{"model": "sound classifier", "dataset": "phrases spoken by 400 fixed synthetic voices", "train_examples": 39062, "n_mels": 80, "hop_length": 160, "input": "log_mel", "spec_augment": true, "win_length": 400, "targets": ["speaker", "voice"], "num_classes": [400, 4], "arch": "quartznet", "norm": "layernorm", "activation": "elu", "drop_path": 0.1, "depths": [2, 2, 5, 2], "kernel_size": 9, "stem": "single", "widths": [192, 240, 288, 368], "mixing": "mixup", "label_smoothing": 0.1, "loss": "cross_entropy", "init": "kaiming_normal", "residual_init": "none", "optimizer": "muon", "muon_scale": "match_rms_adamw", "lr": 0.0044, "momentum": 0.95, "nesterov": true, "orthogonalizer": "newton_schulz_5", "adamw_lr_other_params": 0.0026, "grad_clip": 5.0, "cautious_weight_decay": true, "magnitude_pruning": 0.5, "steps": 10000, "batch_size": 384, "epochs": 98.3, "lr_schedule": "linear", "final_lr_fraction": 0.05, "warmup_steps": 300, "weight_decay": 0.03, "adamw_weight_decay_other_params": 0.01}
Rows from block 8 of a small sound classifier, named by matrix and row number. Rows with one number belong to one channel. Each number is 50 + 12 x the weight over its row's rms, rounded and kept within 0 to 99. All counts start at 0. After the name is the row's rms in percent of the matrix's.
Before each channel's rows are labels from the 100 clips, of 14848, where the channel reaches its highest value: "responds to" is what is common among them; "loudest" is the band of the loudest frequency at the time of the peak. Only what is clearly more common there than usual is listed. The data: phrases spoken by 400 fixed synthetic voices.
# convs1: first pointwise conv (model.blocks.8.convs.1.weight, 288x288x1), inputs 192-287
# convs3: second pointwise conv (model.blocks.8.convs.3.weight, 288x288x1, transposed), outputs 192-287

responds to: child-like voice
loudest: 500 to 1000 Hz
convs1.200 096:72 50 39 50 50 70 41 50 65 50 60 14 50 41 50 55 50 63 50 35 46 50 50 50 50 50 50 41 70 32 50 34 38 50 50 50 27 55 50 50 37 50 50 50 37 50 78 50 29 72 50 63 50 83 28 50 50 50 50 50 54 32 61 60 50 50 50 76 50 42 42 50 50 50 31 50 50 59 71 50 50 50 56 50 29 50 34 50 66 39 73 50 50 17 50 50
convs3.200 100:50 58 58 50 45 57 50 50 46 65 50 29 50 50 40 50 50 71 50 50 70 50 34 50 50 24 37 35 81 50 69 50 39 50 40 50 50 50 50 50 50 50 41 50 50 50 36 50 68 50 50 30 30 26 33 50 55 60 50 30 50 50 58 34 50 44 50 50 50 50 50 50 79 71 50 50 50 50 32 50 39 64 50 47 76 45 50 39 38 69 32 50 83 32 50 50

responds to: child-like voice
loudest: 500 to 1000 Hz
convs1.162 120:50 63 70 69 50 62 50 50 41 50 50 50 35 70 66 50 53 50 67 58 56 50 65 50 50 50 34 50 50 29 50 40 50 50 50 26 50 04 50 50 17 49 31 61 63 57 70 50 50 50 35 50 62 40 50 50 50 50 50 50 50 50 50 53 37 57 50 50 64 64 50 50 50 50 50 35 34 50 28 50 24 50 41 50 55 50 61 20 50 50 33 42 50 82 56 37
convs3.162 116:50 50 65 50 37 58 55 50 50 58 25 50 50 57 50 62 50 50 50 50 50 23 60 42 50 50 66 50 59 69 60 70 23 50 38 50 50 57 50 34 42 50 50 59 50 43 40 29 50 34 50 50 67 68 56 25 50 50 35 40 50 50 52 70 23 50 50 29 35 50 75 50 67 85 56 50 50 58 32 50 50 63 66 61 50 89 64 44 60 63 55 66 50 49 35 50

responds to: child-like voice
loudest: 500 to 1000 Hz
convs1.2 094:74 50 50 50 50 50 33 50 70 30 37 42 50 70 50 27 35 50 50 50 50 50 85 30 50 63 59 50 46 44 50 59 50 50 50 35 50 60 79 60 50 36 50 50 50 50 58 33 62 50 50 50 66 61 50 34 50 50 50 50 68 57 50 50 50 61 35 50 50 50 56 50 50 72 40 56 64 50 50 50 50 30 50 50 50 50 50 57 76 50 64 57 42 77 50 45
convs3.2 095:22 50 50 35 50 50 50 50 75 50 50 56 31 50 50 34 45 50 72 27 50 50 25 61 36 29 63 61 68 50 50 50 50 18 65 50 39 28 50 50 50 60 50 64 50 30 37 71 24 50 36 68 50 50 50 40 50 50 68 64 26 50 45 82 35 50 50 32 62 72 50 37 33 50 66 50 50 64 50 50 50 50 50 50 71 50 50 50 50 50 67 65 60 50 50 50

responds to: low voice
loudest: 4000 to 8000 Hz
convs1.252 111:61 72 60 60 50 58 50 58 73 29 68 63 34 50 50 53 50 35 58 50 53 50 50 50 30 50 69 50 71 64 50 35 40 43 57 60 50 24 50 68 44 35 50 50 16 61 65 20 64 30 34 50 60 68 50 50 50 50 50 38 55 50 50 50 50 56 50 50 30 50 63 50 35 22 37 35 50 50 50 50 47 65 50 34 50 27 39 74 57 50 24 50 50 21 64 50
convs3.252 099:50 58 50 50 60 50 24 50 50 50 59 68 50 50 53 64 50 50 65 50 50 50 50 50 33 50 41 50 66 31 50 33 50 41 50 65 69 70 82 40 50 50 50 50 50 63 50 50 50 50 50 50 30 56 53 39 34 25 48 53 19 50 25 46 50 50 34 50 50 50 47 69 50 50 62 40 50 50 50 50 50 58 36 50 60 30 50 45 45 60 59 71 50 12 65 62

responds to: deep voice
loudest: 4000 to 8000 Hz
convs1.70 107:54 63 38 56 50 46 50 50 38 41 50 43 50 50 35 50 50 32 50 73 29 50 50 50 75 34 50 18 46 61 50 45 50 50 58 51 50 50 24 50 71 50 58 63 62 50 50 50 55 39 30 50 39 50 50 50 50 50 52 50 77 65 80 67 50 50 40 50 24 60 50 25 50 50 84 50 50 68 50 50 38 50 52 31 50 54 63 50 26 51 54 50 36 50 31 50
convs3.70 101:50 50 25 40 50 50 50 50 50 21 50 50 50 50 65 68 50 38 50 55 59 50 72 64 41 50 50 67 50 43 50 50 52 66 50 50 59 50 33 40 62 29 50 50 26 50 50 42 50 61 62 50 56 50 28 41 59 50 50 43 50 30 50 50 50 50 40 43 50 50 50 50 66 50 72 50 50 50 86 34 33 50 34 41 50 46 74 45 50 41 50 65 50 50 50 43

responds to: deep voice
loudest: 4000 to 8000 Hz
convs1.86 125:59 39 65 50 53 57 63 41 50 50 50 66 50 50 50 50 50 50 50 68 50 63 29 50 39 65 41 24 50 50 42 28 33 72 42 50 59 39 42 50 84 50 50 50 50 27 45 30 60 33 50 50 39 34 50 41 68 50 33 50 50 57 55 50 41 50 49 50 50 69 61 50 60 33 50 42 50 50 57 63 53 50 50 50 50 37 64 50 50 35 66 50 53 70 63 50
convs3.86 109:50 60 65 50 49 50 24 55 50 30 50 26 50 42 72 50 50 60 61 50 50 50 67 35 50 38 39 50 50 65 44 92 47 80 50 61 50 36 50 50 50 31 56 50 50 50 60 50 50 50 43 50 39 50 50 50 50 68 50 42 61 31 37 55 50 50 56 60 50 60 50 50 56 50 42 50 50 50 50 57 67 64 50 50 38 50 77 41 35 50 33 47 50 35 50 27

responds to: child-like voice; white noise
loudest: 500 to 1000 Hz
convs1.101 097:50 19 50 50 67 50 66 63 16 50 50 25 22 50 77 50 50 50 50 28 42 70 48 78 41 50 50 50 12 50 15 53 59 50 50 50 50 42 50 50 62 34 56 45 50 50 50 50 70 50 37 50 46 33 50 50 50 50 34 86 50 50 60 50 33 32 50 54 50 50 24 50 33 44 50 50 50 35 43 32 18 31 50 50 50 35 50 50 50 50 50 36 42 40 71 50
convs3.101 093:27 50 50 37 64 50 39 36 34 37 62 50 66 50 71 50 30 50 50 37 62 50 50 50 63 33 50 50 50 50 50 50 50 63 68 50 45 50 50 35 50 50 71 17 50 50 50 57 44 66 50 50 50 50 34 50 59 50 41 13 50 50 50 60 50 50 50 50 54 50 50 50 50 35 50 50 43 23 78 62 27 72 72 50 50 68 36 43 50 50 50 50 50 50 37 38

responds to: child-like voice
loudest: 4000 to 8000 Hz
convs1.151 088:50 50 25 61 50 70 50 50 50 29 30 50 50 59 50 50 74 41 67 50 50 30 50 37 53 63 50 31 50 50 50 32 50 50 50 50 39 34 40 59 31 78 68 50 50 50 50 59 33 59 50 50 50 50 08 62 43 42 50 65 63 43 44 50 50 50 50 50 37 50 50 35 50 50 50 50 50 37 61 50 80 56 50 50 40 50 50 38 50 48 71 78 50 29 58 50
convs3.151 090:15 50 50 50 50 50 76 32 50 45 50 65 68 50 50 50 29 51 50 50 34 56 20 50 50 50 64 50 55 50 50 50 50 61 50 50 26 50 50 50 31 50 52 50 50 50 50 50 45 50 27 33 50 40 24 54 64 50 60 50 40 10 62 50 50 72 63 69 50 50 50 35 61 38 49 50 50 82 51 39 50 50 50 59 50 69 69 72 50 17 07 43 50 62 50 48

responds to: deep voice
loudest: 500 to 1000 Hz
convs1.280 104:50 60 35 72 50 60 50 39 28 34 60 40 50 50 69 43 50 50 55 50 50 26 50 33 33 50 50 43 74 61 61 30 60 82 54 72 22 50 58 50 50 50 36 50 50 50 50 50 42 50 65 50 50 58 50 77 50 50 60 72 50 50 50 50 50 50 50 50 63 50 61 31 50 45 68 50 50 38 50 50 50 59 37 50 50 50 50 50 50 50 50 34 50 25 38 50
convs3.280 102:67 43 16 50 66 66 30 50 50 50 50 62 57 36 64 54 50 42 33 50 44 54 50 36 50 30 59 50 50 50 55 50 50 50 50 50 50 50 50 39 50 50 62 38 50 24 50 67 50 50 50 50 50 71 40 70 56 37 63 33 50 50 50 50 83 41 50 57 50 44 17 50 29 50 50 50 50 21 71 50 48 71 64 42 37 81 61 50 53 43 37 40 50 50 46 50

responds to: child-like voice
loudest: 500 to 1000 Hz
convs1.245 097:87 45 62 50 50 28 31 44 39 58 50 50 50 50 57 43 28 50 51 50 68 50 50 50 50 73 50 25 37 44 50 26 45 50 50 35 61 21 37 64 50 42 50 43 50 31 61 30 64 50 50 79 89 52 30 43 50 67 50 50 50 63 50 38 50 50 50 50 50 50 50 39 50 50 50 50 59 54 50 50 50 50 50 62 50 33 50 83 69 65 27 50 43 62 50 50
convs3.245 102:50 50 50 50 50 63 25 32 62 50 58 61 71 76 50 50 50 32 50 38 42 60 26 58 50 65 67 43 38 43 57 50 50 50 50 59 42 27 29 64 50 36 50 50 32 50 50 50 61 34 65 50 37 50 30 50 66 32 50 68 59 50 50 44 50 50 50 50 45 50 50 55 50 50 50 50 60 58 30 50 50 50 50 29 38 63 50 50 50 60 50 50 65 53 50 55

responds to: high voice
loudest: 500 to 1000 Hz
convs1.203 103:26 50 50 43 69 50 59 50 50 50 74 74 50 34 50 55 38 50 50 77 63 62 50 64 69 42 50 50 64 84 50 63 67 50 36 50 69 50 50 66 50 59 50 38 19 50 50 64 91 78 48 33 50 29 42 57 64 36 44 49 50 36 40 50 60 50 50 50 50 61 50 50 75 50 38 35 26 50 50 67 29 50 64 50 50 50 63 78 50 38 50 50 50 59 30 71
convs3.203 118:60 50 50 50 21 50 82 30 45 30 47 36 50 63 60 56 50 63 50 60 66 50 50 50 69 50 60 50 31 57 54 40 34 50 46 50 50 50 54 50 29 40 42 56 50 37 55 23 78 26 50 67 50 50 50 50 41 50 50 62 55 79 50 50 50 42 58 66 45 46 57 72 50 28 50 45 65 28 40 51 40 50 50 43 59 71 47 33 70 41 50 41 50 57 50 56

responds to: high voice
loudest: 250 to 500 Hz
convs1.268 095:71 50 50 50 61 63 30 50 50 50 50 52 76 50 45 41 50 30 58 41 62 60 50 50 50 58 63 50 50 50 33 56 08 50 50 50 50 50 50 50 50 36 50 61 26 50 50 50 76 35 50 99 50 50 59 61 50 68 43 60 61 47 65 63 40 50 60 35 63 50 50 28 50 26 50 61 50 50 68 65 69 50 21 40 50 50 32 50 50 50 39 66 50 28 36 23
convs3.268 100:46 50 50 59 50 50 50 36 38 29 50 60 50 66 50 65 43 57 35 50 50 50 21 38 50 43 40 50 50 50 62 50 48 50 64 50 58 63 59 50 50 50 50 55 80 50 50 63 72 50 38 50 50 50 50 63 50 50 50 57 50 33 45 50 50 50 57 75 64 58 50 38 50 66 50 66 73 65 52 50 50 39 29 66 50 50 42 50 37 50 50 50 50 50 50 21

responds to: deep voice
loudest: 4000 to 8000 Hz
convs1.183 097:45 50 50 33 50 71 50 34 41 88 52 29 34 39 68 50 37 57 48 32 42 50 50 25 50 38 36 40 39 30 72 50 64 50 50 66 50 50 64 26 33 57 71 74 50 36 44 44 50 50 59 57 38 40 50 42 50 26 50 36 42 70 54 50 50 50 50 50 50 66 50 63 50 29 38 50 50 50 55 31 76 50 38 50 24 35 50 36 50 50 50 50 50 50 50 39
convs3.183 098:50 50 50 50 50 50 50 58 50 50 59 50 35 35 50 50 68 66 64 50 44 53 41 33 50 30 50 50 73 52 33 50 32 50 50 66 50 41 28 50 50 34 50 73 50 42 59 50 63 28 50 50 50 50 50 32 50 21 50 41 50 69 61 50 50 43 50 50 59 59 32 50 50 34 50 50 50 50 42 50 50 50 29 33 71 50 50 42 50 37 59 49 39 21 50 50